{
  "model": "autoregressive pixel model",
  "dataset": "rendered rooms with furniture",
  "train_examples": 145000,
  "image_size": 20,
  "horizontal_flip": false,
  "levels_per_channel": 6,
  "vocab_size": 217,
  "arch": "transformer_decoder",
  "width": 320,
  "layers": 12,
  "norm": "rmsnorm",
  "norm_position": "pre",
  "activation": "gelu",
  "mlp_ratio": 4,
  "head_dim": 48,
  "fused_qkv": true,
  "bias": "none",
  "qk_norm": false,
  "parallel_block": false,
  "inner_norm": false,
  "positions": "learned",
  "tie_embeddings": true,
  "init": "xavier_uniform",
  "residual_init": "zero_last",
  "optimizer": "soap",
  "beta2": 0.95,
  "lr": 0.0027,
  "beta1": 0.95,
  "shampoo_beta": 0.95,
  "eps": 1e-08,
  "precondition_frequency": 32,
  "max_precond_dim": 512,
  "one_sided": false,
  "adamw_lr_other_params": 0.00094,
  "grad_clip": 0.5,
  "steps": 17500,
  "batch_size": 32,
  "epochs": 3.9,
  "lr_schedule": "poly",
  "final_lr_fraction": 0.05,
  "warmup_steps": 3500,
  "weight_decay": 0.02,
  "adamw_weight_decay_other_params": 0
}
Rows from block 6, named by matrix and row number. Rows with one number belong to one neuron. Each number is 500 + 50 x the weight over its row's rms, rounded and kept within 0 to 999. All counts start at 0. Numbers have three digits each. After the name is the row's rms in percent of the matrix's.
# fc1: MLP up (model.blocks.6.mlp.fc1.weight, 1280x320), inputs 107-213
# fc2: MLP down (model.blocks.6.mlp.fc2.weight, 320x1280, transposed), outputs 107-213
fc1.60 100:449454558551473566558447467521511435436508436511529526605555471477492475538435433510646497438359548465412452470446438491454537514503507458394516465456489446511568500518454459498437466423481484514614526515481525467453418526541456429383570557481584549488496519474517434561488489438506532543523505533555469551464425532439539
fc2.60 104:456410580571584482530455483502505534485540544524487508438404536444552438486585502523561448494564459524451461409508522463454528582497469481455488512524518562549392572535536522521463458548486415585452479456433456497516543566457469447454527486504424549508557444521452417504503404459454577514525430496483546467395419498502443
fc1.61 100:395481475456503550440501434491451418520519621420516558479486448489457531572675419525556502464549541460609541514515484556493491530411520478493525476562394544536484459466460473484474529479484561442479495463463530559432470524438478622485571531517424473447460558554551506498521468506536550474565514476525548405515469516469449
fc2.61 104:511469575459517524512488599486493512459484475538471481559403458473441494403520556439447492437491507489470519533591538496473543501585502583511492448466559516457556498584481514549517452535481515495421466494455466438480466523561485438468481475420449577553509399427511434531438577479414534602526494545451475499514516447482467
fc1.62 094:560427552505536529456496510511522475564599488506495535514492435498427535595463517465477466486406469530490473432523535485526449471456487430440510430535596393460533555530541510538537503447523472516481483495476620529547589533484450506455584542502439495433562513535492535535480596403548598500426413521608432481467466485463542
fc2.62 096:491401435515433601441470498582598492406510546479453458505498572526561498482517511535491538541549469492488418495510619501414510446639473566498455439498453490528521535538470542499525407425383491377557548475566556531496486542447494457511546478405521561505525454469533435517442451508549492466588520503483486535557496501524449
fc1.63 098:487452551508547443534541568513459553494475518504530480480555557457393442437442429533500532595590440552461463444544569528514525486473448512565540428533559511475425521576509440550501560547513525580473447432498551498455604522544510541543464549436417409560571480490495562465491561525467554555491516440505542562441520509598566
fc2.63 105:526542569496467490477444493461543602479471485548441468458523533485469551561496495510470599490436493607463504463501446497489495560434488503429492458489397531549502484551546482548489443431480510533464539629553542476522503497512592448486639478619481472463532430545471547511455473441515375399407518465555480527504477491464472
fc1.64 081:507458597564626428553513568505477533473453564542492521468562428566471460447459554444473485484537477459476539469513490446502458483499616464479557427473540621482472581483522513485500537503481476528413537492463552526572435444578559507608420541499531469584592443509513561461541463464507479473402470458403588436488536465398538
fc2.64 094:474508515488401604498500506528525428490514414570520459541533591481466541515454514489541487584461559477561456493364467531463481575515519468564491511523567566512520483494451495513475501423486529526468558466502513525474547492472518465408513497501526462472441466466550499474494495390388510485521416568517470545445432628557539
fc1.65 095:480503522412537569404503547599502545508517532435497567437516489520494456439618643519485392510511536498580546523466592461587525536511497523501388476518458513453457520467471533590487526453460447532474537472521398536572475474501434517588576468468548612401567447447482432530525445473473520526565488594516473510444473543450588
fc2.65 108:565531493423505517444462645497551496375500414532555573465460520364565502483507444516508528432488457539564528517466473484555488511485524426567529537471492494557460538473398518476491434472527467452499438497522515457436563560556487480552424598473447609380506508525474530528482547485564483507514486565476451511537515486533553
fc1.66 097:476500457445527490477512453525431488507430490474598471551473582485533407568530534492485454438450564459472557529502420499531512461465498484607491588477490501619502486538517488450444552526520501508451581569530521486459494491505480421515370570524465494498535440477487406554537583548532563499537588503623558546564539459487574
fc2.66 094:486525491464462478604444440557411446504452548501543486450489552494492539390438539531556407605429462576453536487575500496409561479505473503466457467520463444404425573551402441515524496590485497526477540428523433555527609492468438537478562439545523503480507530453479508478456459526484554462502531556479493498597398554488433
fc1.67 093:429595481425469495488533434458530552529528463512433550439566503484519433488511512550543507465448549456548563441465581434397511408496553469598562537476555468514425518574618521527525520508501535411517570502549567454539573573531537514510522529482540435521450572427489453449605517496532489474494521489535448563532432502468443
fc2.67 101:513537430485450405447481511462488507477487528626472555431422479540522576519521508571500511543531495554531551573566619510462555534560504487485502482476476560619589571399547547496470497553499570437515462561517497579552505486424513517557378550512481488553477500559352467394503563461509435495563542580394485538501517527544522
fc1.68 093:459535511526449528507549559436606420462524480349540505451406473488491592602452521559563419547580551544607481564491501561518450468547541343581578510476562424534502497540385514544489481565520517535510546467534540499501532573388570519497578414450381439555572560523522528489457478464479508476549509495540477535485407567553481
fc2.68 099:517461506471513486460531410482530478528449545434564509501521415481526552409560489495481531402564540465478493494489595501382484420471417508580483425429408512492571417516472448449501474414607427469488486520518446551466570462502488499580450462441518610507493534539514461561529436410414567531486503422486487528485470439469441
fc1.69 081:566478487527554549522485476486484448492519508496501511506507369456547546582511447492583547471600555478438604498566510422471530421475466453465453493486483488489529526539467550450543489431489493501465511592523591440504532522573460541558529504550472470509476473509517499512452489554549575690375464486462585621475492501485523
fc2.69 088:487506436494480511475516521498489454416425479479504477493577512547494527448612533573531502425409444540529480477475526436504578533533481485548569547526495520560564409403502595539502568557489567436522418536471466569425478518482491473495579506510498569524453522454580656546431490485502430465550444579508576453479475558522456
fc1.70 065:503445522480480521472504486439465445539477497553595447479513466484510476546469523530498515548518474556404555521482494457531564487534557549490587476486440558558543511458478455493421470578451467435496505497488503494504520512500518440480469502478509456436570533500492519481600465474477511546498514431406507506443454491506560
fc2.70 061:563508439457545462487564473482523423484508526552481437482539457467540534444497534569568463519423497521427503415524500504518499491502480433498431473405592515445472537556521461540543441402488458511438568473473562554493488523557576536429524551523561487550509532568586435397553515461546584454497417532410459505566491554530566
fc1.71 100:437616518450455471445513570496522524528525476538449440536455514546405508455485536500563433506475472496575613453597496451579452527474519578464483542519502502541454442476481491457513516503499452448536518460643593491409457494462480532484547529390461525567576528405569473406498556545412527547448514532482541424386512552444435
fc2.71 096:468526445512412414489381509412546496458516491507489528511461520492460536449501527484557527508457510478484538571549552528533539517499480459523386477433500518568514503543430532509423498472538498529493459576486478543501482538437497443446472435520517531404435511496484514523438459444568460407517469497465451527540454480525543
fc1.72 098:540502420478569431538576453587488487578586502519514430451550580491538489465470461532535495507578616547451520470468450415563550421486459511647427503475517501452495467503482512506574533509461463438490463514504501484460434471455579439487416488424380466485543586473438498494533533542521561495487476593494487501540513540490408
fc2.72 104:498475577517463575618519481523471474526524465465554460566475454439557526428573486472414533513453506473457458427542581486545522471498523549543465529472435520516508364505476543411466390519463482488583597481562533430482411493487449613514506526554550497644515471508522544572542561525473477458358477464529583495425544514578509
fc1.73 113:532441495507549481549508531542543535472433521478445508518574392495500466397550517468497548497434438501459537488563579538482506505552441452437457473481553517546510565467529474457450442465461468523493566424446567534454485478508619462523483559458342594343527565387577424543437503555486491550497548542580621474504471599499523
fc2.73 107:532461551499491514502499529463522461539518458504508483487516488557460503532467517512442539571498550540513459346465392459508435490500456439550451521511521510518592549423560596534510495522530505551445530506630574469552478533528483387450525528465539445508544520463523532500353437540500518520450494516544593551443542523506511
fc1.74 099:524469348439516472407453512487519418530435432514504592542475512557466429489514539488514541521499393524555510505495389529474405448561444485500546489480487502502378456421487498512559480491475442489538465553474420467459422511583553372447502518470531536586515491562516475476488508477468573445505474456517479591539519519479484
fc2.74 109:496578537587473498535509477453462569487591566478573447565481524490513525580469505450579501496444480441409531466609572402495621604475473494507466436515469440534579565514493504484502475576530542500505434479490525450570551500467491553408456456498519433492501460484551432506443496436509560516554501481558506430580375481435444
fc1.75 106:530407473579504484496527557478492496500583400539458455465541395529535513434399560574541498566529580533526534509510585459445370506501486502499512521523523498522438513573480454500515510442489548507433608584434587397442480451509525447439487496524475447569483531437471492528447569531547518512485441514498474578480505606531532
fc2.75 105:514559571519485454465575450475512498486481494486569407504484659457472573532538515418542452431433431493418570560483479391499583408485444596525487549527507530477569531409547540550568526514549494456499478533608475490501485448533461586479464422476521482450560469534534488525505448533448600494437452578525500439487542581509525
fc1.76 099:370484605414473467417508519448487458494508497590386453436563463468453590500413508552467515480523507577532521517380545473525558500466493532493512535453492515573470522512412601508496439523494569452396457507540497458475521438535583459538548437454424475578508478535518476463511450440486423450506570573438525468517516558477501
fc2.76 102:446543522530581440448472529605482424438542486578419516507456467469370661495465593545557507543555524473514450443476482549561425442452480511610512553564557486460451577524527476471457479510443470540459465432512553555512568468494483446559571564427470568592463528537469463538447517501522634498585507466478492560511509435498510
fc1.77 107:523434482504411464529529527514470500534521531475548452417496558519514448510515454494498532474481420524489513470513485522475656504587568443458514510453466419470463467399500559568539517558443465404608511526567511542500495442478529531514465426547549329501443566528513480508525499406542512508478449575445447492473500576551499
fc2.77 107:538565450465528471525531481482502601523462481540425525562565457433522501467564435561512512492660479517399439529479509483497526410468559583568424490562546504570489513504598530568442457480597417611618487497461538527468439514549523531457497436466507466478521628550482540504575512494504481484433475460428492524454511449534541
fc1.78 102:494509500537430526519576508454527425514415473358575430465522532497455556490574492459505466514508524491582557519535497513593515493514537479508540632458472477503472461389471547477478486554503550505489533491469539476532569494457511513508514418521551463454482537425586528559468549495472557404484561500531513486516562501385550
fc2.78 101:522411475473553411552461520436482462506510476563362519517462467511489518408491513529561469445519531550448424593473550450437524534523540441494417504444570493530480520446618507635437521436501480472595491566426476428416453474466427472458444497469518457559488515480510559562567512454415517544567522396445470582411508513538565
fc1.79 100:437539449550443500432487557488497544509432576502572467466472558468415451515462566546460514515518474533486499441488569571597436492486556541461456452484450521551523569536516521588540496415448567374465473478525406490529544475557562496491470411508593534457382527411486491615526527471461473445555548407474507538485482550558610
fc2.79 090:581424543443447452511512424517533501492521443520386546506371424564480571456471526468428521411398381487551494474397571477519542445428570466481495501494495456568505406397540515415520486535458364476505524607437562502503476459544433505511516535492517487535518567471467524445505466385565477520473510501511531399538439507434425
fc1.80 102:476573531470438429476427443478489423493549627556517480451458536556508577471469490519435499509542458493468518441486481509565438519467403407432495490538493445509483499466550469547473454544579511431458560469529425520458436451557455557495483482519524452517433552498471381585450429454564536501461538548479491539605478546483539
fc2.80 096:404518512561473500529530513436582613444480494517475530515478464557496522509514636495549508532540559508470536496499505534537513457428582583564484441520512609459483438544458630455430423434503513517590565482509470476544651436511483535563551573455554465594498581527517532460449452543433522534486467486566504497506543425518417
fc1.81 107:506553471470495541415535492453477398428503466507405558476464511419540447496523573523468410498518441479546448521592504434427443540371546439476502549538394476495505563555483441573555519482476458475539467481414401551485441516452463374487571490493520601428487534418415486488560493517509489513557501489458544462488537480492501
fc2.81 101:491450507422503457497499511553522485503525463497475522496550498479649538520487497504485443451463474493476567430485499493532518495613480493554529549491515388534457415465509462613599436638501538539500490474547507396487462493409549483499449563422537370385495575541488426489544459542430462494407505540383445546458460531558426
fc1.82 097:468457506465447466511361557475346510416530383532517453528501534529495519503509558463440610572501490539506528542571424415477544556470453498453477482470520592497452454515484552528450455512571499537407458428563462467543383497447529452553489512570405449438499454560476546396528475469459520523593448568521492542593383577506451
fc2.82 102:552471472506517443571560500444549462526599491442513451482520494493511479514522458458511414475605524573588523387437583531650645603479532484509471555513507502515588497522499565476456522521462478512466455555456461449560542440505505484548472571519478506553475456487502443528388505524446490506492514477527450592421459524477460
fc1.83 104:500619466630524598493518455522521502339493562514427496458532502382457564509474540478507477553530576535561518535496492457510466549500474474478509480471508407438446515472491419556510448535568523488383525475469537588519519545467407506529555456457593423463467594456421454467504549478385530504390446551563385477479530530476499
fc2.83 108:526442489492433481454504561539633562495565493534524560533530501498649573547450551532357546447410458537547445589510516483542601473456473489539515568409498452510494466516447522425491556548503445496615498514450520487506440423555535588546418504482449633453416472502470464555459451519508482578465445523410453517542453511556521
fc1.84 108:470540466415514401484536486479460479515559462488510447507457587531526520537510477553583465422459535475462484456448469527513489501535518430530508504494437509497544446463429472529501505545517420491500518514440438517440482571550522538530453623426476563426536481537522573453521573461597455484456465531420476450539600553494400
fc2.84 094:451525473558457616535547560514472496406516562514533499526527574467492564472467537546544431548439502438520594545559533487500540467476574589469517529519512507420417562478514481496503482513517532591430607461538463506476434495459510493469480400512516533482503513458573510535495569509511501563498477486517583573524485453526528
fc1.85 106:602499442414516538592489476477470564515469444465507554526584516466464545516360573528434534506525515518479509508550526467534408451519571514527525529541503481512492514469460578436516532455506529594595438502488483464397568530588493450550490530475486448507494495583576567597462481478572530588469427576486558609523455405568414
fc2.85 106:484597601476428479522527520568479490514498442620361584506559566508456518499503459458546518525549432450462404495465504506539487452609530524530527419540412478552567476519528558554494492521465529461530486534487548486519482538397458514562526416487557443583541529472478512470575558540553519470533517515517535437557603477479495
fc1.86 106:488470597438448532513428451450403532479440430418526475480561430468504547524457542509556473523594447499592451495510437495554566503589527500481545444479531507540553466498508401481482470557565626497529515549421491414449417507504521575502490577477533314494521522453452445537473512539517555512449530579530499556445467528538483
fc2.86 107:517459468409515566553516455467592569523434442539447504397433627390402581531395461426483506475501460511499488581388633527446559484423445531528612468491466485491463485478526506504477434530494563533460523456564503562574594522502471375519464510538434591547540521497548600485509492479507432464478555435523579499545491541521448
fc1.87 102:470501430546478470530432394543511544514466502509481557555531498479525458534518540531442534481461544513391358481561446478462471404392425564548479526529527475536494442594462503565468416509473488486456501455501496477478506523454500556523518571531492442554448595498567437610473530533522511550439498504467497467550517599539489
fc2.87 100:509501493525493492443485445481414480504501524464483536524399528548510501544577587503539442456533458517487522521520496471464442542516457531547470539468552492604497514431430495523508559482497641494512549553464460489466501416535464474440494506478582530515490500545513614532468494418471422549550465518516490520506471523548476
fc1.88 104:587527570495525542526537422570458574454502518461484436436598431468543517447478511478419395539503485611584568425429508572452536524585475512593522400524495501477550482527499467553539511474601430469543473583449569584543601529493544503437472470499485474490514608468449469424492537494572509497477424549505466547496483523509522
fc2.88 100:613467458480557549519492575439512476510520478510472502562516530513484473514540451529519554466491527497494504571472465327473502413515463537413511577504399418563444464509482486399521437480526533533572434502512565511466430498568451558528533441525417551474516398486483529487445550422480402545566462540537499540419432426500436
fc1.89 104:550533510568506508509496486397545522573487535523470426484492511479540511468558571438432513489444474567516405451477444536484531452479567485548471470503540431440467533520458526608428465458467584400457472545491502575552580523432494540553610412560512523554471504507503444447488449484574559427390497567466474480416554456513447
fc2.89 102:525557428555559399500493477600498545404506507522529520450453476572530540566526462519541558464484516456501535488530463445423447522567525430597564525524455514552546537546473529510573564544497502478433461488467576487509576499425476566573487488468476492488405537497444382503475482452503489498542469454528407546532520528537551
fc1.90 100:475506394464468526439551514472490530460433519592498371557524455515545581548457552469478460531419448491556521576527505424435552463448571530504577639449458519505610407545423501538574528397516459448481491462471516528460518485525482511643490548551528444530404508532452472515444536493525477558501474549543507645475503444421507
fc2.90 102:521511490537444511398520501517523483473499529524552487484544525569532538493498537495473397503484489498572416517517435418508530477447538535445498458491501581490523468528478518493472442467436587411502489521438461441403389503532542495555505536411591510473499516440447467478540461417428491500528446540545524481395437544565520
fc1.91 098:500467453559467525522434483600500563525484477443532434543567585556463543561506528520531529485506449504465518432497535530460469510507471511599496398545593491574458444571463563459540510445458531593513456425538512467415594501523503468409542496466546473442545520491527471467491491552526451537565552594567506440569473555534461
fc2.91 104:508541439485440414380481492531464460497487505416586501425474544481462572521605501372484520527504433529464469547469459538447453432431494514592490488565530567437565502599496434492462570518496529529465438561533510509516444525484419549421480522479499473492481547522495559404543504372458537490476574465457517438421455506486482
fc1.92 100:575538475523504545431515445448555432481508483452537466483517503447536589478529539486513464502577472427586579604519583499544438580495536417515466518555563471418445534560510452489511541551523426513480396537516549453478524487532518427478531437396452454510472510468559438566567576525472453422497582494536497476598491455477532
fc2.92 105:560575489421505481416561524566559580455462474424481500431523492432528554561529466469457468473522585541487538484520574583473541502572491467583539522434575481499482462460501569466521423421475506480535517500473406433510538479413452488531430556473469617439504495391524533459551419461465441585573485494450453472535507499493546
fc1.93 097:549535480559500536526522449426577497421427524536447471402536511411431484482429602398433494517459547535479505422493448475525589484470460531542497527512514566525395441510486482567448486476493538588439564500501471503560477550530501519405555547537491398492434543496429540504467556588586473583510392567416486527578481471570508
fc2.93 103:528444518500449488504544507467544507494593522509491544554521480609487555516450468480493517509393558481471470500490595498498485457583449463539507541413512436511576451623476608446475416495520504409537498520533611455508425459490487518520415402448471549570516519492425503520526445426488569563480490468428513507471439522528429
fc1.94 099:501360451449523485515506501498497492435518506586426547517480424507515478591444532600502557489427554505477447546543501515455455516492489553446492481507484485542511553485529520481539522460455497502445527500599550465495478464563476426470542619518423484425487556493508516551490531563422481450519555602485488564522550474524432
fc2.94 108:518464461513478531472480541411444544422484576501523564442538562541442472500546438473449380472506591573498510448465409490501554437568421623494588543449475374413463577496546422551480596518574540556457516400434451513505528494564487542498455521494478568473482470542500632554540475502513510495496522495502467524495470513452491
fc1.95 102:479413478498499520586528466538423571484410498422521590497490496602584440482540577433439431381529460557424572532428501522496467437469505474403534464595491472575547587461448504508443536470576469540500418514436502515529583572453530506477444497509503553582556481529547551470509470445540442433488459592440446495480513529497500
fc2.95 100:499530548512506538464481445555489404472475430523506601534463476500424549507534476535494503620522553545499457422589562477483499546544476474508445506563427470540554529523541407446430492528502431491531616552465471477478451560532470548552549535599568540577548567436424579536530447574595471514416482526406494559401522531491585
fc1.96 115:495476450453539449439554481462590532501496581517553525581544453441441458529493392549628484503484646488512481519572520513514498552519454548505498534490563511554506504507555532506532430497530421390471458430522498527404516539492590483552566552518508516521457481487525498547499575422449516503465610425470544625487597545460525
fc2.96 101:496502551548545414484495543518538563502453501558544577504470514448476489498494527469447465449487560454621489586536461405494508504556567486563543506466530478486453449415490515429399512466474489428484406445591485547532474467481473453550503505594448606497454522504518472508557519450471439565510493461481564503531359477530517
fc1.97 099:493548445560427507398459501558427527478492460522470620478509455529438415601428462489436511526553530468524550577534500528444548585527541589507555525529511326481485562524498448507509466439485502474476491516506484657499607477485558483555507487540543505590561447508502422546510494439515444549603519439491509516510448456517491
fc2.97 100:468440508438472518431438575540443523467503405407486488453486507526546476491411519426485523545395500553524431451479498464552448507389516432439377507622503553526541496526501504539461508491329424451490485486536592448470546461583569528426571580449412569507503456462491525483548507468452497467469541548514499561465401600454406
fc1.98 100:475539582415504484490574547492525444537536453398499552542606469481553583560450416425493442486489464472469508503495530452445533471464395528473398603456476529502539467467484509472497512535526507633565478479502471544467525497494424579528504473481457452493477437441502503466488525474443514581436523522510567498547485437481545
fc2.98 103:555506487571472449489494531460503538456552437481505438503425543524505491474510467516496530423535454602524528447543441494515418548492489449529524460495445437486522421508433447484552449470513408461494420505570584411423520466502547392483457400500453508528504544575514433560401501508496494427468485434477466503492483499442514
fc1.99 094:459467460556444619519499486435451490481514550570486439537518512478458565496537519487451554486493444423490538449472605561506465428490529480535423467540531570525557430486466501440469500526528486577448447501555466558545590554476441423574433551465599419544499520533511545529450460508485491562565537453521438466479536502542622
fc2.99 095:495432473487472562448459449566433531430492515470526527577514504512487582492399610506533520566511516497511453502589546418447573470483547425536648504506467472466502462477536499514571416468513513428500531408530549466347500462442608549534514470525532468458545582548524563497454419491457558434541463496478551463460472539587523
fc1.100 103:400560561577461435459496543474529562543575504478436569445467516490431524470399528502465420521580509513408485398505529457535469471485467492464591450460503512590541542487536474500526544433551514489465480441470530471485510478521430493535427511512469542525580446577474507469460552526645460583487493527434527568541550586522466
fc2.100 103:580571526502477520543451372555462418500499438483407423462482552533415432462493521535505560613510482572527461558460519484538419493469506518576447479408492571563517472407520531560453439404402463483471563523522471413547536590506538518471525465480423438417400492396452514461499506462471575549490467432418461499578337567567514
fc1.101 100:556435531520473600487519452464458507451542460559471523442629494475503433478546493493497448532424524439513495534507539505486480496544497459481445451581468548424493545549470466506529531466428571550603460455547440517404526474506607395462496429515427510488488464444518593563516534532499504504463578477519510448495484424409543
fc2.101 106:478558523571577449528432504570498394534485515454450570578379551536544515524541493416418579520395487555497572482433506519575509423435521520478492453515603510596508489468570464493439590442487552444463511433506539531581484484511564564396510522583412491469548418545384512455546515481494529492547453494523507476450479511450347
fc1.102 086:485473472387572495509541486665528489575478484465507522515467460453606467524428526547452465491416485527552500533495441508503538544483455597519382501496457450448436493404519499449509505473452468517481523501454484437489464487529439492489550400462596510487559455507548555590486520564474452544519479452512539493488487516502442
fc2.102 080:445529511499377494516490556388459436441518509537469466504547560554466568498415479534493600453537485446488505532594448491544536471556601548503582528418469504602566388563428479466483453448597562514522446490520510484445549476541401517516522559458474549604506498457536518421465491425499537442486436546496452480579495572477515
fc1.103 098:498521422588475401502542514530516488476421479416553535482514591490499398535488410471443541474551507471459484566446534456434527486471477594486535490532456490615494475470518443543459432440453387556472511468497481482444456499449574495508568473467530486510451412525506463556544526382396445508490571547533490472456434480426596
fc2.103 098:593494486450574525595545599535404468437540510413510466431503470528554519455536455467519371534559451431495518407456576543519450542482535542544473596558448393489401499465524551518504525444462503465517517556419508474507539539461471443511476496427598455576579588510492493456547434524509507491475481508501507470515427593474436
fc1.104 082:464488462546491538475550545411480485478516583487535505467512488576485506431499474488445522536493529444480485598460486489423472502564444616456478454548433532510474474466481503491460467545484480451620504577489516557526508433383457541504354478483539551459566534492496652454552588466552470497484465520513480434445497545488457
fc2.104 088:483423448432505503552646428522588488526552411536479525497609570514513527564501506577548473528532470497564529412530509563606470490544524446528484473411575467524584493448486494518498538503530482505503559508435511446447492493533516406513482416453474534494552463442585463559483555469535533526447522575601438577565533402495516
fc1.105 115:464561510595552505499483487561481516483402479498593559462525493451494561608566491526542514398508449570451475558480515469460569521547501483575529454526560501434422599468517491483588488387437463444591483484515413495361551562488453478457536579538524554581418476472543559576503452448543478545523506569462405499534499439566415
fc2.105 105:470544553422563529514473532443595433540479514429461546536531607524502440449468508474458460466431544556497458519626498440604518422607536528436410478547522537505524544579435415544488434508538577481591533477487401498544505476500471449441553432422592477475559570503474506551463488455517457524585523387507568489429473476484474
fc1.106 109:468478613522529511521491436429465458512513517401478488537469590449511518513449443510514579527527417612448487546518542517577446628591490517453516487541462495577534430515405556511537457431363453429525492492525499497434518483503561529523427478535457550510622530542523480499481494435421496557533575470551561527551504524492546
fc2.106 099:519526558528570445524554508549549531574459425519425411527559456524542509463509570448452449548509553409520480388493430567529475449553643458453503492562535473578549440512594526544379577505490482470527509459447453528479585519534589384446564484511443474424527401392471525512477491466602519489446555504571491525400521565521397
fc1.107 092:346469461552579453459531510560538467474564513446498438466393511543466399531550436469497486434554540573493538509518491501548486383499627462428486483467453569543530529458489538527530454466473516482516576474575545503581470496488550485522490424471521507508512510531506557539511490553530488474469410385517605445540493448430484
fc2.107 095:529538507437450547544441567504503467559471497549427578561492483517455458547396572440457477472440440392475423489524485472573492593507477500555524544495435418535583481483472464448472354537425533496444566520516509513520516378562457446509524569510422458516581520478451473436433530440395455465566557587546500523471571510483506
fc1.108 087:430468473556476451506490578540490504448500548549537451430563517503447435505403540564422503568462556571422424443516451470588496483477434483541499378528506508577501577512498472504432517472392497535395590428527473398597460521529533470507386516559430522462550600526463412520451510539555561514514519452491464432506473524518514
fc2.108 087:516505510419512512582510393505454538404393516520410485494447505496505545527551511479510517500504509482501510585567553428434475510497546587456494553601459509508555479520447527486562450500432480577503493437456380527550502446476496507457587477527529539519416498464448597419570455480479468399495561529493542453639453552451547
fc1.109 099:579548453517430458522587501482480573537518449488582507462454498489440457475500484601415481602458454605552538552567476544415552496510500488519524471425432608520471493580456579450558534405482463522459497488489481526496529551453563512465499535408545641427495500415563567485505521437540498470555431515423553495517485557511475
fc2.109 100:505498575569510536439492587495406414527551494581419599505470515563451546530499502511443440413538557473530525545518559514459462438500451487462583461499545509420519519476538595521541541445582576500622494525399521456570457440481448540500447544474508468441584478504542364478448523429536462529509537478538405421459478423483470
fc1.110 108:465549618432471513524456509524493470571429481440522484490530443530493552509485451559505493551466522534604471538522523445500623456525520486400484451437549512495524574523448485456569449550376432487474454553468478489570480483574492540538501573431471510552471531471569472526445562542551554535550423482515395477569443550532428
fc2.110 108:522477532528517508465546459484615474518613545574510412510516534517447526517489534436522530568478526527475473488482578497527492422487516533523466481554545491469496486582578446506443483579497617503425514545434528409569422504427551452451436445464470525497482543472547462467560450514522550464404448487456429573340489509490500
fc1.111 102:601491517500460542515378485511446437635487570457441495518478473550517508470447500483546448537516436540586587518432486571507525495464455555472528531471500413497520481529538405453444537522509592574561507477502443488407490538606465586541543506500498407520429604414559621455523549500607442473545537559482432557518540540526483
fc2.111 100:437489525539460563406454501495497418556506550445390458495424503525382505531509462558531505544489536471444442537511509550537576554573572483456478463533531492415559503541565469612545506435511420591470668482453576477460509515517534532476447456527419471497475464472531510517512509461510595429416530561466623476514482432542545
fc1.112 106:435547486511513504548474555487438490557416561474504471518529502381473486497566526509494465456516539514511495480464524520494447513525454405510510546486589491539503543460482455493412583474403424579532574490521535610597526504457510504416546454483541477516545608536547471585505486570483500560506453508480597565491530474524523
fc2.112 099:528342566472604539495522437472538675505586483507483487589563465520458506531492429509484475519537522456495392516389546492464511507485387482579528499556556573476400503432498549479559533602551484453396496569455490524532514563534515437605520500542509490519460428449530485405444462536509520509383503446526461550502432428485552
fc1.113 084:523450491521464513570498497505466559506570581489548561553616500580349556513490416545555482554482569502529504449560522468590428494543561523466458527530515488481446491477472470535614421423435466521582489447441540471404577597549500468581486530515553628536461477465568517522473495505496589463483479513469465479451533497478547
fc2.113 089:497458517581538480489379555500443487543535470414544503520531355577560616492467534505453551527423547536555568468460487588568477558394478473454479471560501416557496512562543435541466488368462520506546486470486480459472451521547473434373501446496493521435591450581498463496476448491507453453468489488514502505496452460595476
fc1.114 108:468441485512484557418509451526569400553400603518503579610399499522431488505515491553576421459507530543517514498544502476519469510549540499498474452467475500450536488567492536457423538510518481337455475572469493541491503475587586511590455562541477493565422449545484544478511502487502492451503441493492528502510575475572532
fc2.114 111:595548488555573484467496466490544494502514466581527569540438438451437439478511572501519457510636470525544578530497437559459471429499510506501486526450518456466524490517497545586421510504482465534471513535601392477499450535542447471501500444491511570508538532449516506579492481574443515550478515454440541481560440522466481
fc1.115 097:450559469487451546499484482579467583530478513412463472430481430562499514507533501534433459638507479516520414614531490549504598493466477581546427543567476431422471550505400506489528443580539483496374517487535408507460606499501514480483495461507477539502469537513483550586508435507461534449522472540537472534477493520457530
fc2.115 098:464490479495452460439565502482407458441605560521477506588453571548495545562378437423525480440439590496487561462480527475533441459424489558433483558515468480506471553533354475452463476495429423481589458488491441544488508583437490575554573542501488546465440509477574475481433431448446483502467565539501496446438479521512564
fc1.116 096:440550512553572484522517576460517509404482452539555506484554431515499450496492530589462513553501515507363529407496469514572467478425410487498561531560460540516495431430552546447458502431479484531381434428403564436514484382501460504491524543572453392408452565479454475547484509410517563498483477436485461524550557558462526
fc2.116 092:530511568443512527540504373531518613447391539521400409520410451491505562515491497501515494493563544495503577479490457529455479531485550514461417550601540438493488429580450494524513480503485488555511458477506460473564554511485585410526520486526585487489577500442471523515549490528451488439488532461521578530575480499531464
fc1.117 115:418495509439500434497542418438480512539551485462570444543544460387504407402512616550577455380486451521541473472556546448545600498542545570468533525471582559508522432497490562451472586432519562523586438486522519447533629569556586469501449522447491442521449530471575504463521524498553537558554463534476557517484565377574437
fc2.117 118:466517536540488560546540455472514477552487505602589422453475475480479524467477509441431505432500606585416480447522450492530558470507522580478576521460457524412508468548561483498466547580485524492543585502448523414543540497401469433419443504551470527498500538460531535406478536446521486536529515563505487474534463506495449
fc1.118 095:462535540562493439472538511494576497555432485370513470504442589537454406433482592505506498470487455570503424440525471414442486537476387508577498428558661414533555548596526462444468504491508455536476538528524572408531465575458445528445456502514540468466524519491528438564466460591578526430516402532448499512480478458595556
fc2.118 099:414489493422528474504406550463437570423446495527414519461505489432492452552461559470415500501455517521484476476429569488463406522498426495488502476498522635530573490546463560523548515529458454541479484513436497503533544408516495445394575524478486441471477562519395547499478500431478421479533508511609511538493447577494458
fc1.119 106:497568484546461403473546511446520565581473555499509524500474556462450534483575511454559465522453492426566483582541479406479529471494521403530474392558368490468501570489461455514554454528465480378491557507481475454488565549520457552528467462480446422453483463384452511404505462423504531409484567436487454514452538471489506
fc2.119 096:436560524506405378441429422486422501580455509539530471656545528489533455412587583490458490582564533554530581516482478480431530496534480496467587520493514460540446541550535534498496485476520454519505433399511491541514442482442480463490536471491525536472445491457463518492547525401558506427567503452502476485420565537470521